A small text-conditioned image diffusion model, trained from scratch.
Model: 48-pixel images, arch unet, text encoder width 128, text encoder layers 6, text encoder norm layernorm, text encoder activation gelu, activation silu.
Data: trained on rendered landscapes of hills, water and sky, 145000 training examples, 19.5 epochs.
Rows from block 3 of the text encoder of a small text-conditioned image diffusion model, named by matrix and row number. Rows with one number belong to one neuron. Each number is 200 + 30 x the weight over its row's rms, rounded and kept within 0 to 999. All counts start at 0.
Before each neuron's rows are labels from the 100 texts, of 14976, where the neuron reaches its highest value: "fires on" is the input token at the peak. Only what is clearly more common there than usual is listed. The data: rendered landscapes of hills, water and sky.
# fc1: MLP up (text_encoder.blocks.3.mlp.fc1.weight, 256x128), inputs 0-42
# fc2: MLP down (text_encoder.blocks.3.mlp.fc2.weight, 128x256, transposed), outputs 0-42

fires on: "alien"
fc1.92,165,175,225,207,211,191,128,212,210,192,194,199,221,206,213,207,172,225,199,173,253,147,230,223,208,151,152,187,206,212,219,218,181,158,195,207,227,263,184,202,172,256,194
fc2.92,198,206,240,211,175,173,217,218,151,224,187,181,231,212,212,196,167,182,201,177,224,116,207,238,201,204,144,183,170,213,172,171,150,206,155,190,204,212,197,233,176,228,147

fires on: ","
fc1.230,206,236,195,198,194,185,183,202,219,205,189,207,192,208,184,205,228,182,184,213,181,214,223,182,225,226,207,238,207,201,166,236,208,254,247,239,187,222,224,171,192,205,232
fc2.230,193,227,202,224,201,238,188,195,201,223,201,194,158,158,150,206,214,195,204,164,173,222,228,183,162,223,194,244,203,197,155,239,176,231,212,240,207,246,225,160,249,172,200

fires on: "<end>"
fc1.52,182,208,158,187,218,178,193,196,50,228,187,236,196,196,239,236,188,221,205,199,197,182,200,178,202,183,177,180,194,211,189,208,213,200,226,209,92,143,238,226,209,224,210
fc2.52,214,250,179,187,202,222,213,221,147,183,219,175,159,208,201,199,172,196,151,203,186,195,204,210,219,210,223,184,182,268,172,146,183,187,208,190,188,190,180,189,219,190,170

fires on: "night"
fc1.246,185,152,215,257,219,198,191,256,170,145,218,190,196,215,192,220,199,196,185,233,218,213,214,234,165,196,207,226,233,196,241,241,248,216,225,184,212,226,190,205,187,229,230
fc2.246,187,159,174,182,210,214,210,238,189,170,183,177,190,190,199,201,176,215,178,199,220,202,234,230,178,210,213,282,262,153,251,255,196,239,217,189,183,181,187,210,188,264,210

fires on: ","
fc1.237,202,184,243,241,167,206,180,212,213,265,152,215,189,216,169,225,173,208,196,156,186,200,187,226,236,216,191,257,194,200,134,187,250,236,217,258,237,277,211,197,240,249,187
fc2.237,172,220,231,186,173,202,215,198,206,172,198,247,203,202,163,154,179,232,178,171,209,187,217,206,195,196,203,203,133,181,191,190,172,293,227,172,188,243,227,223,193,167,217

fires on: "night"
fc1.58,221,161,216,205,187,195,174,247,165,158,205,240,174,191,176,198,196,173,207,177,203,223,175,198,187,231,188,140,231,155,216,266,255,219,176,194,211,238,234,204,170,225,220
fc2.58,185,152,195,192,195,210,176,198,250,234,197,250,209,176,231,276,196,187,222,210,158,190,189,228,199,235,216,174,189,222,153,243,211,203,222,175,213,242,186,192,242,221,196

fires on: "in"
fc1.118,205,197,227,199,222,172,188,221,157,175,217,242,204,170,193,195,198,155,197,153,194,190,174,216,183,172,192,211,220,145,205,223,227,198,219,182,246,191,152,194,218,147,206
fc2.118,198,206,214,177,218,180,241,220,195,190,191,229,216,198,224,180,154,223,186,239,204,191,147,223,192,186,206,202,212,149,192,204,215,228,210,209,237,204,212,199,235,119,218

fires on: "<end>"
fc1.24,216,213,152,183,218,187,208,219,61,221,181,204,192,204,235,238,177,229,218,206,221,191,202,179,211,160,210,185,174,218,192,200,191,198,203,168,87,176,216,220,192,216,203
fc2.24,205,189,211,170,172,235,149,209,144,198,176,238,177,204,215,176,213,225,204,179,187,213,219,191,169,172,233,209,168,252,202,210,245,212,166,191,157,210,195,193,179,204,226

fires on: "the"
fc1.209,151,194,232,136,196,199,186,199,154,161,164,199,184,212,225,179,231,181,186,204,197,192,213,151,217,201,148,193,213,201,255,233,177,177,200,230,191,190,193,240,177,229,161
fc2.209,176,204,173,202,195,183,163,214,219,231,189,228,210,213,154,194,170,171,140,227,144,212,236,222,182,182,186,109,152,181,200,195,223,195,176,216,191,233,201,206,189,221,217

fires on: "the"
fc1.238,176,218,201,244,206,223,179,154,210,215,227,158,203,170,176,233,213,197,222,132,161,198,209,201,206,231,224,212,254,214,218,196,215,179,180,197,156,185,100,207,198,182,175
fc2.238,146,226,180,197,145,204,201,237,171,229,192,202,215,173,179,240,267,214,222,138,209,160,198,211,187,240,225,214,190,182,234,243,201,188,247,227,154,191,217,227,231,211,159

fires on: "at"
fc1.21,177,182,239,153,192,222,179,244,201,187,207,197,196,183,138,218,215,101,166,193,191,189,172,185,214,237,200,128,171,176,169,192,201,209,233,236,196,270,198,204,203,155,168
fc2.21,222,182,207,198,199,239,196,211,199,242,179,156,225,201,154,240,181,204,179,247,177,185,140,200,213,240,252,117,173,186,200,150,239,186,188,230,202,191,196,188,190,160,197

fires on: "water"
fc1.212,255,224,157,188,183,203,224,184,194,170,199,161,183,207,207,175,214,146,218,189,252,168,171,272,167,239,205,197,248,208,194,206,206,203,220,152,212,242,166,208,184,237,220
fc2.212,263,198,180,195,173,194,187,187,278,201,208,189,142,185,170,201,223,173,214,200,237,147,196,223,197,240,204,229,231,215,185,196,217,215,207,168,274,244,193,224,155,202,193

fires on: "purple"
fc1.139,250,192,168,140,169,188,188,172,191,158,212,231,189,208,178,188,190,160,215,197,240,201,161,182,191,207,208,165,246,183,206,193,230,247,160,263,181,215,247,208,164,215,238
fc2.139,235,224,154,183,169,198,185,166,199,146,202,186,197,202,153,205,220,131,212,209,219,213,213,189,204,222,180,215,223,208,185,200,223,224,226,194,210,225,255,208,168,191,271

fires on: "water"; "the"
fc1.32,191,151,174,206,175,211,159,234,188,182,172,227,207,232,169,182,214,185,199,228,212,193,182,226,155,216,189,188,226,183,230,249,180,262,198,190,252,209,209,248,202,219,285
fc2.32,236,154,209,246,162,136,175,193,146,147,166,264,174,212,173,207,183,154,175,198,155,192,199,232,225,218,179,196,192,145,249,203,274,262,233,210,201,215,203,190,192,223,203

fires on: "dunes"
fc1.69,229,229,244,169,168,187,246,248,196,177,190,248,181,219,225,209,161,208,196,234,167,203,165,175,211,183,195,172,182,203,154,220,221,210,174,247,214,233,261,230,152,196,187
fc2.69,224,176,190,174,233,185,220,164,230,209,232,176,139,173,196,160,208,188,253,204,191,252,201,189,174,189,225,226,236,202,200,215,197,173,204,186,204,214,240,209,131,230,181

fires on: "<end>"
fc1.249,195,198,168,212,213,171,209,188,54,227,200,205,189,201,222,240,181,247,206,201,225,192,198,172,210,185,201,183,207,206,201,207,204,203,208,167,97,153,212,217,186,216,185
fc2.249,204,193,185,181,217,235,207,206,131,226,203,143,223,198,218,239,208,192,206,231,239,199,196,249,238,146,227,216,180,195,196,228,221,213,194,196,158,183,211,215,219,215,207

fires on: "<end>"
fc1.158,181,212,149,176,195,177,228,173,50,222,172,217,195,223,245,236,174,210,214,212,208,185,207,191,205,161,196,185,188,207,194,204,210,176,231,193,113,156,225,226,202,218,191
fc2.158,183,211,189,239,183,205,204,156,147,191,183,196,240,246,221,209,153,204,178,227,223,245,215,165,212,192,133,183,212,193,199,193,211,201,197,206,177,143,248,231,198,210,247

fires on: "the"
fc1.55,176,182,209,249,190,196,228,178,212,215,214,213,222,199,199,230,188,134,198,157,207,177,213,190,209,171,239,261,209,204,181,206,215,241,133,198,229,191,193,195,229,260,165
fc2.55,197,198,145,171,174,230,148,231,163,203,228,203,172,219,238,235,204,129,158,198,244,172,150,189,186,221,157,258,213,205,149,191,150,180,182,191,293,147,216,183,190,195,191

fires on: "in"
fc1.177,222,170,204,200,214,172,203,206,181,172,191,248,206,155,204,176,209,150,206,173,198,173,191,211,211,201,193,206,207,184,189,251,249,211,249,131,241,197,166,203,222,175,214
fc2.177,235,184,166,172,214,177,239,252,178,184,190,247,216,201,213,194,207,217,202,204,184,204,171,220,231,212,236,161,204,154,184,212,197,256,228,211,208,208,206,198,246,153,201

fires on: "sunset"
fc1.120,194,245,220,176,141,219,213,265,207,169,194,179,195,236,220,257,196,169,201,217,171,164,172,214,160,147,233,214,246,159,235,176,272,272,188,163,217,188,213,220,184,146,207
fc2.120,187,199,216,237,224,204,227,240,206,192,193,175,208,212,233,193,145,182,255,192,197,185,186,236,232,187,223,258,276,206,278,193,240,258,150,180,183,216,220,209,179,187,206

fires on: "at"
fc1.36,225,180,173,165,164,192,181,250,154,173,178,177,183,197,179,194,173,185,174,229,184,199,195,239,237,204,189,180,251,199,190,228,260,215,177,238,189,124,204,163,188,185,179
fc2.36,161,151,200,219,228,188,183,214,155,196,226,243,213,199,193,200,174,175,151,202,185,262,235,237,173,181,194,224,225,186,153,213,214,243,194,246,133,223,205,183,248,186,183

fires on: "mesas"
fc1.145,183,198,190,213,194,204,177,210,144,197,179,237,219,213,164,186,223,189,204,238,170,209,191,187,257,203,215,175,258,178,247,252,256,181,230,189,230,188,185,187,168,133,234
fc2.145,221,205,243,174,239,248,214,223,282,189,253,160,191,193,197,197,165,176,224,182,189,169,166,181,140,166,193,196,206,174,170,200,186,232,222,178,269,181,204,208,176,178,181

fires on: "water"
fc1.86,196,183,148,215,201,201,223,251,195,183,217,143,202,218,166,178,217,105,199,210,200,180,233,243,202,232,207,236,215,232,193,215,155,230,231,209,225,191,188,204,181,271,173
fc2.86,194,183,182,208,150,165,228,229,254,183,220,162,184,210,165,159,216,122,190,251,211,198,204,253,196,239,216,211,248,252,174,223,171,217,220,173,267,225,158,239,177,212,193

fires on: "alien"
fc1.241,156,218,167,161,178,228,181,272,160,238,170,192,207,172,218,242,201,188,233,156,159,214,177,148,233,168,217,146,199,212,163,234,201,252,147,186,162,205,208,228,196,226,186
fc2.241,222,139,160,163,232,193,189,253,186,238,187,178,219,220,224,240,173,159,232,199,225,196,235,223,182,223,208,171,225,194,196,231,233,219,208,215,169,175,159,229,154,188,203

fires on: "<end>"
fc1.182,195,190,149,173,215,186,233,205,84,234,198,226,194,212,241,245,181,220,214,216,210,204,191,193,226,169,177,180,205,205,184,215,196,217,214,191,89,144,231,222,195,231,177
fc2.182,176,228,187,185,229,162,211,186,143,218,238,139,218,200,218,217,197,188,177,233,220,176,185,232,230,155,129,189,232,228,212,219,178,223,240,194,157,147,201,213,227,227,194

fires on: "night"
fc1.121,213,159,200,263,210,200,175,271,164,170,208,180,199,207,158,232,197,191,192,206,222,195,217,240,161,183,199,226,228,195,224,267,227,216,210,190,228,237,204,194,179,242,232
fc2.121,207,181,175,190,202,204,192,234,184,154,195,164,176,208,179,204,183,214,181,188,225,204,214,250,179,221,201,251,269,167,240,251,219,239,214,198,175,178,192,208,168,256,205

fires on: "water"
fc1.46,215,197,197,209,193,198,268,217,207,206,198,115,217,206,158,167,227,133,217,198,196,221,218,226,215,226,253,238,203,262,202,236,163,209,248,219,216,206,173,202,181,216,151
fc2.46,166,184,161,237,151,170,194,251,178,182,173,157,256,223,204,159,233,140,167,232,198,174,224,251,191,235,152,195,203,216,185,227,194,177,210,185,239,238,171,244,200,212,207

fires on: "peaks"
fc1.160,228,224,184,199,184,202,198,237,196,153,165,235,180,207,178,242,206,111,199,141,219,183,216,214,176,159,193,196,206,244,198,188,211,241,220,247,224,183,218,202,180,160,195
fc2.160,203,203,159,204,167,204,190,207,254,209,197,238,150,195,202,298,192,141,190,171,231,177,212,180,130,169,174,178,193,250,192,175,187,188,202,208,200,204,207,213,178,162,216

fires on: "purple"
fc1.10,157,208,237,233,188,227,152,172,214,215,212,208,223,209,155,208,207,221,192,154,165,223,208,212,223,175,204,223,228,246,207,202,217,222,219,128,251,210,146,201,208,228,223
fc2.10,194,155,167,158,154,157,151,221,216,203,198,182,202,160,201,228,199,94,200,212,170,249,229,217,210,213,213,178,223,268,205,200,222,193,203,151,238,211,177,188,215,224,271

fires on: "mesas"
fc1.130,171,172,217,225,216,161,194,162,179,192,222,219,208,190,182,212,193,162,189,248,160,214,181,147,211,187,182,190,213,209,214,219,284,204,238,191,207,197,194,198,186,187,240
fc2.130,208,128,206,253,179,230,216,216,206,245,194,176,209,199,155,213,130,180,226,226,177,197,184,120,192,198,231,208,200,188,209,201,221,250,236,167,205,189,217,179,175,221,187

fires on: "hills"
fc1.19,154,209,135,207,213,204,155,244,150,198,203,177,201,221,186,200,197,176,203,184,182,207,235,244,239,183,180,211,250,183,186,244,217,186,217,186,237,237,167,181,196,161,235
fc2.19,221,216,201,218,233,181,184,144,236,155,201,167,266,188,150,208,187,250,197,169,178,189,235,181,195,180,233,184,165,193,205,207,208,190,220,140,207,156,154,190,167,194,207

fires on: "alien"
fc1.221,182,204,222,185,156,203,161,237,163,213,231,201,204,204,201,208,160,201,188,148,257,176,194,244,162,178,172,198,214,177,209,267,222,154,171,189,155,233,161,229,150,200,215
fc2.221,191,235,237,187,180,213,187,230,164,226,187,195,206,210,240,194,195,174,193,186,246,126,159,238,196,175,134,191,198,211,187,206,179,151,175,194,192,197,189,216,152,173,153

fires on: "night"
fc1.179,175,104,191,238,224,207,165,231,164,195,191,166,198,203,201,204,221,150,196,193,231,231,194,166,194,192,196,217,229,244,202,233,227,210,210,199,213,195,178,199,191,225,220
fc2.179,181,156,185,178,205,210,210,227,189,176,170,169,193,191,211,210,167,183,173,202,235,190,241,215,185,201,234,242,252,170,236,244,220,254,220,186,160,192,210,209,172,240,211

fires on: "sunset"
fc1.101,204,241,190,181,134,208,255,300,187,164,230,164,198,262,223,223,188,178,213,225,179,188,151,195,213,165,213,240,225,165,195,195,239,247,184,178,193,195,221,188,170,156,212
fc2.101,185,210,206,236,199,210,218,235,172,170,183,145,209,218,236,216,167,161,254,209,195,188,207,198,250,191,222,261,266,207,257,210,229,244,154,188,188,224,208,193,185,205,226

fires on: "alien"
fc1.239,190,200,156,218,149,202,238,264,203,193,182,251,234,192,192,172,233,185,223,178,184,178,157,143,252,182,201,191,186,233,173,202,172,253,238,173,145,173,192,172,223,168,165
fc2.239,126,195,201,253,115,196,210,254,185,199,185,251,240,173,231,175,183,205,168,217,142,184,194,198,240,226,224,192,158,187,157,164,213,257,196,174,182,218,189,198,230,179,169